Weights of a small class-conditioned image diffusion model: widths [48, 96, 144].
Rows from block 6 of a small class-conditioned image diffusion model, named by matrix and row number. Rows with one number belong to one channel. Each number is 128 + 24 x the weight over its row's rms, rounded and kept within 0 to 255. All counts start at 0. Numbers have three digits each. After the name is the row's rms in percent of the matrix's.
Before each channel's rows are labels from the 100 images, of 14976 (inputs lightly noised), where the channel reaches its highest value: "colour at peak" is the nearest of a few named colours to the mean colour under the peak. Only what is clearly more common there than usual is listed. The data: fractals drawn by 1,000 iterated function systems, in grey.
# convs0: first 3x3 conv (model.decb.0.0.convs.0.weight, 96x192x3x3, each kernel summed), inputs 0-191
# convs1: second 3x3 conv (model.decb.0.0.convs.1.weight, 96x96x3x3, transposed, each kernel summed), outputs 0-95

colour at peak: white
convs0.84 080:127122144131112107139141136116074117142137139104123162139127132162137151129153122144134126113110125120156135173100132143069119098127112115135148129131165129099098102162140116129118153100108124117113150132154137126135098136090148148110106191156173134133138116125126178141127106116131151099107112087084132162106165121128135127078136100131106174149127117107151126102147154117116121072142100165150165138163111139158169160123147109143138116105127129134127083123095083197145093137106099090112119160132136135134151117098116183146159134091139146121106083095170097117167089103127099108
convs1.84 066:125171114069109111165160062132139105196122113097119135113160146152190148119163097142114148144143122134131130173099125104186136122157132126103158115137104157103160137131122127152147139103148148129092093128112131148113125111126117127118151120084121118144140104120127130153114119153142132161

colour at peak: black
convs0.72 129:130120135081129154110093119118142130119142126113113132065119114132124121113144148109138126125128098117165143105138106132124091149131137119130148136127123122118161105127122124144133137103126123132138127135125137124138122154156148136115144162132147135014127135142112127148162121140114109117114128106116112116152125116153118108197117140127062164133125140173118091121180162137116171114117090148114162113113157136137061155126120125089114138123127109129078197153138124157053081128121141099106131163126107091139143150103096125119115105164142099141152129166090130132094131163143156124
convs1.72 132:126135144114150142086126159141091170177146104112101112131121128129111113136133113117094099150131134142120072139145107129123100139149130137134164097153167117126129138106131138153164153114099084118118116161118084148113167138102109177154153116111164152139141115092155152135074153158091168144

colour at peak: grey
convs0.62 105:116127098127128122125127133116136126126123138122110125142104114133130137123117090147103118124135133122122124126141140134124128129179124124135137132131131111129134093124138137133120116073110128136098144129137120140114159120131087091156107145109148126103119162139114131140125160119113127145197120120090180140152155101112112090068109155143160132121077144099116116145055123166126139129116159130117137085126143165134125119130160152103184120144147122124119101142177125104192084113121111113164107136123123078187141081139119148160160174138142144142123104149131145119132142082131026080
convs1.62 114:151112109143177148153114135117135132138126114132151120110147101124115059136089120085155156152132121128130183150134147133121110144120103164108117167111094126150154136130146130123129087093142086177109165126129177118151101164170135146126120137108131120172110143143168084143114156111121099120

colour at peak: black
convs0.28 084:131152169152127102139096114136147135154131117128110124144109107150135154113125123109123176143133135107116143156160120138104150124109148135122177125161145129101134121122133107139101179123127131108128135103127119103114156097131133112086131131094108145158135119138129140120099119136097120136135118157116161183159096111136184117082105114099154169115112184142098095133126083128149112137124128084122093138124137101146131136150094117145096137131093145116107075096165161097049125115146148151107137112133132104171094118136151132130113101132129115129185182139107104104039109127095151122
convs1.28 069:122107130111120148137134165174159091141109122125157117132141161098127080177100137081126157157145132147154154097089098099093137131117114069125119148138128143145133108122151101169112159129155121128101112133134116138118121140143120120148144106150132152156097113119057131144059122137151145118

colour at peak: grey
convs0.67 101:115122110108146146111148077152119111155124159171076132171126145151120110133098111108123127168146167132109136143128128131133107145131150153122128151101123092153177142127116087159127166142114123158091170140107087166153119109151142107116125126138126148129107120116122156163142128131117123136154184118131102104116127126137116084157101119133170178105097111122099164172104132143165125087087121100121110130121111129167143136129127139084164125146129133129102171140173159118115143149103094158160165112082111091168132097142135079153115112149103107154138131145162143078112132137124089096
convs1.67 104:154090141132107152113176152098142135097129108154176081066133097131136151108110137086145118090111117127133131117146116152148146126145131176130121124151155124146161116114155139137141167114119075141143111187148132129148140122107089132109143125096134069132105130147134148116081103137123109147

colour at peak: grey
convs0.26 076:128116146182140103117109129092118122080127125140143144108122118124129140138117097116119133104138102150137150130107134124103098080084130161121150149155162145082106091123112116161109138106122114137107102109134129124119092143127113116101131177114150109128132145149101121129153140136112156126157091101184128107130095122128068164117111085110115100102119128074162143171106146143150124151152109126166151138151112129120153090150112096170177094125118114124138121129117166103153111135072128150136126121106141114170153087095120140119082064116111113095123108097163116148136127059131144146
convs1.26 081:106129148137145107148103173142153146122150130124103109184103111143141129142072134144142160124139096117119131141130108106086192099122127128129139109111147148090100166151117142130085178144141144111137133129134137120153094171147131163151123083124126158083101116111178141130105141166110098122

colour at peak: black
convs0.92 084:121117157156133130134123156141121126086130118126122121135115125130135132165106134093121097151143113142114158087152153116111128121118104170123130135133096110132127113108157122157136147134182142139124127132121106091132093136123097144114126130147120147093125111146118154183153119143117132129121150120151121106135138130110137139139155092106088165153085135124116161083150105140119134087102123120080135125147136087154102113170131166174127100149104070122072142188114137105070057123114166119161129127122137113149098111121114119150114069139083081164126117180119128174109106086157117122
convs1.92 091:158132125105153127156148172158096120143140120127118167104152148113136137183112140121115147154123110129175123118163133115162148136095091118134096145108109119119141102139111154099136109108133079125081131180100106149145138087091151134124131090134183129125141106135115124126076084123083136114

colour at peak: grey
convs0.39 080:127120136096154110173122152110161126115124124137107123131149120139149160115126151123146108126092162154170140095151121124106090137119145131117135121132160144120145113122154116157133134124094141127135126139125128123132113174117130164119134122122107154159157125137142087094160128125157161140124159114106135092182125149086134110168094113131177101098087109133134178130125167120159215164136101095111133113150124108121150131133117178151159137173112123159153112102114154090168113102146137143141117063107123122181109143115082127150092132105130192097152136119112103112104117140103156111
convs1.39 073:150129122173136138116096096104175151159107089137174098143128139119117091138131176130128131130134131113160163135125159135099151096091126118101135145088098117160092148097158158182090131135126162142089121124100135102133097139158138100135145133121161139116099076140112103136127136135100113102

colour at peak: black
convs0.30 074:083112139113123132124094142131091127091102142111133110137151089110118130104110136123145105140146131134105129084150135141114105131095131160155152142146173149128094143123152114122112148125122122123138151111138102108120089175147172147095119075132146131116143158148135113135120130124119120087150135116130111170094089145084115137058142102081102161151099109140110135159116138118124152073135132106143110103101131090150153146178117152150131138117079149157127151144114158121076155152159103111126085095078107135137082098133105161131139111158108137143129153164140051116123131116122126156
convs1.30 072:136127141117148107128120156137071132100132115148111139093139119130104139093135114124155125085143116148120106114106119144147148147131126164167134081144127123106169110129086142111159124141129048162183117128150154123109171127087136152120113113109113100144147143111180126102140104111181155127

colour at peak: black
convs0.80 085:117140133130153095123117100191139143119133096107111128144108098124108124117114134116123095120168140122099151137115147124089154085084145141104149104115157122101112106122132111127159140158150119142138135128118123098148144112097154132176113110105106130104126149140123117127122102160076123113135095145119147162149117133166162110146124120143091120111144135114096135044110102122118142103142148093144132127119121072155136113129111161138040133131081117108091120144189138151100108150128099100094127169104128191138154126113113133119139161190107075149121131126113137120111096125122145118
convs1.80 087:101093149131140110132128184178127114121111138109129139144183143145073183137182156134133091130147102122122153111112145121120116161142103122127083121171143116109146118152123136120117116139115190134156164104151132121118147096105155153104132136142121134127157112105126148136086129098185128128

colour at peak: black
convs0.45 113:129159123112145148129102097134125147099144117158122139128116153123136131138136143092115129126108161169136129122114078134098126176130125129128161129108176126113084116146105083122115117094117125118139118117125107134105121160148163136123107144100142135143124129155117142148098102154136108116112132075127175135144067115139117123086124174122117174126093144116111129116207135114113104154135108118101191149134124122145062179094127131082159119133147148134158160104123158115135094136095112105121151163154140065110117109139140171118136100097108124131149126148085129110094179123095114105
convs1.45 169:148139131154122103154108069129159125132109140101159153148083131114171110127118136141111125172105133159139121138102141142140133140111122118147140161120094112081106141116121099124115125121079153081145144127146162150144104150125113114155109160135087129138119158150126153120173170133148146046

colour at peak: white
convs0.54 110:148141128155108134118136133115136111118096139112112140159109148121133131116168114104095071117122112078125120125116158151138134101118140119136134112140121116145120128144158133116141140195140127119132133118096127114116170170137101119145132103094100134166165128142106115100133148080133144160148125171162087096093134127104119127125105146114106135108150131159152125168073121102081161166148124134166108136167134177132069134108149148161126135167144119141147153130140088113134089125119108060107147094086135202121160171159138147119150136130105110140144105148139131130136092137173096142
convs1.54 166:137116124125127108092097148137176146150146096129118120152127110131128138070122126136155197159108121123158122150103134113126148146088110108152127125140127160125112152121108129132087135124165108122171134153131159089173146174063114149140146136144099115132089130132191156099123119126111134112

colour at peak: grey
convs0.25 101:117100115091118116126118141107128134117127113159115129150124127112138131139135116078104088126105147102095160133113110156145127161102116100111148112128090139150203096151139103127148138124139144132165106118086162135164134094142116086150145148134158110135124158124120114151138141120097121113108140124162156152141175115173124101134139111103201081080127109094155115140063118148124154100107190133112105105119113098083138092102081104115162129173147124124124125113118131121127120137109092081113136134172130144140140103139129138111174133144156160108104154126135130167147089167126119130
convs1.25 114:116081108116122154121163123131112137123136137122163106128095125081132134133114129148101137124112125145103129117159168116105132152128133151123126112143107146134153145106103122104130118121119159112175139143147145122169121108154126087128127135118100170135121149107021101153175150109184165108

colour at peak: black
convs0.66 087:081115143091139112112151150138126125101115139138144119125116125135142148107105144145132100157166152165114131113118151112115133097102108168135135159135144132095149118152129100141105158125129144130123122085078114129133072127119136118160092099129103130141151175121129142156137114124136161148144146121105138091151181117128109083069116162133157144141124115135127122143184147125144097132158151117136119103076136130120094156132129142090139132116131126098129136111100146060084072109138122104164168187090108119149155145152165133158114142138149118105102115077116172086142162111172149131
convs1.66 092:112073123111129117165130123145107135124129117138159097071126117081146143139088137121134139131129106098114142139094148127124087137140117149110152113136091108154189109124117186082140141126108125116148160195103122105118149120106139117092154164138146162150124112138104132172102142121114147157

colour at peak: grey
convs0.5 117:150138135136125120118134139125127111122114118127107133104120134134124137138107139110119121140129121132127162127128117134120111151129114132117128118124111139132125124121150119133109123127140150132129118098121108144170148119113136140132119147122150146125128172138114095099129125126129126094116130109136125080094127145098093170091180167158147113137081081119158087155142074154138118161140087124159150172077158138118101150102097074113145139137115081157209121126134117083195185121157103111119119112123117150093171196097182137120173096095142134121113180113158113131178128128115100126
convs1.5 114:131127097079121121121131123154098147119140143123083132129085172149129098104122072141121142136138134125119152093124122105146149136153124159136116145108094135135158168129169139137123154061094119115110091172083114143128158102165119124144128152154075088122125128128141144115140153127107180135

colour at peak: white
convs0.24 076:111118148144140132159112148141100155125141155115109151140049100151135154135144136167166149129150112142149133081121121132062169141122129130121157134132158120121120110139089120136139154138133091126126165115125144127113119133098163120135150135126121135132136152130131126152125125127127130123159099182129106129068109138123128139113177081114132091177109122145122112155102105086104134137097096088102119121118123149109186138126075127121117114138145124128090109165174093141144160105106131133080107179085145147163188135143085115087142124115134105155112171097138104157167118129129139124
convs1.24 061:118142140132141131042127132110094149116129147135087113066125129149103145140118124140099169121151122150139129106137113142129159191135125107089147158108135114151122096146134111143119167129126142120117079139133105140102164106147148111156159139123136114148148111110100101152062101105140135160

colour at peak: grey
convs0.9 124:131120153112102138116131130135125126148093135117115136132105141115120130100128118109132124127136142115129132147140148130134129109115130150122130125128151142126122129118146134129125151144126129124150112112082109118158118124132109129128117124112117132121131132122122116108122152111131129124104151211114198131120131101070127178113109162110087113125161166120163146095081187131093150105134154194104150153128138145117076119143124127132072171106129134110159107049116151113154124137097136068141101085117163140145116136115137077154140144109127120155154151124198137151050169107123104144
convs1.9 139:137158132134132124107143152153099165137149052097145126181142142105142089142159130126114139120113120118106166092092166114128135118100124103161125100100126098139145168131126148113139133157118123130073121152156152131052119139137122137095111090132134144133130117165173123104116122109097119140

colour at peak: white
convs0.42 091:137138099133138114085117107104135088115144137138062120136141134123110114117136120140105145138155120126113136124088123104144111148099135148125123135148131107121135116130169132142154127124163118133145252129079160118135060138105100118132126132116131134127094139146082101130133135107147097120085139135135114081111149175182115102131136177137150102139139151130142119112166148107097126171174134140140136136151128123091122172092139142120116133128128107110144134122109084109110136116091140115122126148118131139079156101159139135133091130137114087161146147109069119142148164144155170135
convs1.42 126:141146163154120155135100124149138157115113144131122168095169117120159117113135124127153177149071102066137119163141111113092137122171145120160130141117121112134132130041111154129109134133127123112155122099086150146112123121132126144157124108142124152133096131072084161126140142102121125110

colour at peak: grey
convs0.63 094:131141130108154096142136128101113130117151133138124128157106128142124122109113132114127154150155104141126129104106130094087134145128121149127159132151145162122094149123145105135096128109109134118119133103128141147104139148117142133133118136111134115093160143116123104075088124129118133134130103106149170103140095109133093190210136088154048116107170090096157171111128137143107091171103127102116146151100147144139123127120120166178115089123113133108168193159159168105130116156105129131134125075119133156141135121064152087121141154103120111085123108124143101134147094137125141094
convs1.63 086:139076126125160116170116139138075128120184184142097118136087137109105161109155107135121152115133128129120131111115116138128097144123134173106077097138115081091116120115093124159106106150111162149183177101128167122127111148132154144127131126145109106140164132108151127111151142134131121101

colour at peak: black
convs0.68 091:133120140121125129160134119126158135152126093106119155146137132132143140128157108165160128141139113111125149172147123120126130113107146131147149115148152162121149114155104106117104132116139116137137134113121143135118097144136162155109125122106141165153133150141139080095118095132158134134181121122095138105087092126101154174116110159102161177138104115136132075133150138150163133178125120121133132135193152131164174138138122129120090135119118104137122124051088163096136135110087178113145123153133127106168117098107152093181068072111138152147105157127132121104083149113088112094
convs1.68 065:143169135174105144126155081139134118129109061122180065115149105129127089081093127118129125160113131149129122111125150113132145146156114114163118156121143135127112156137124136134121109129133084133090121137120105121146139148133102118126154155133128114165090111136065142096170139096090125096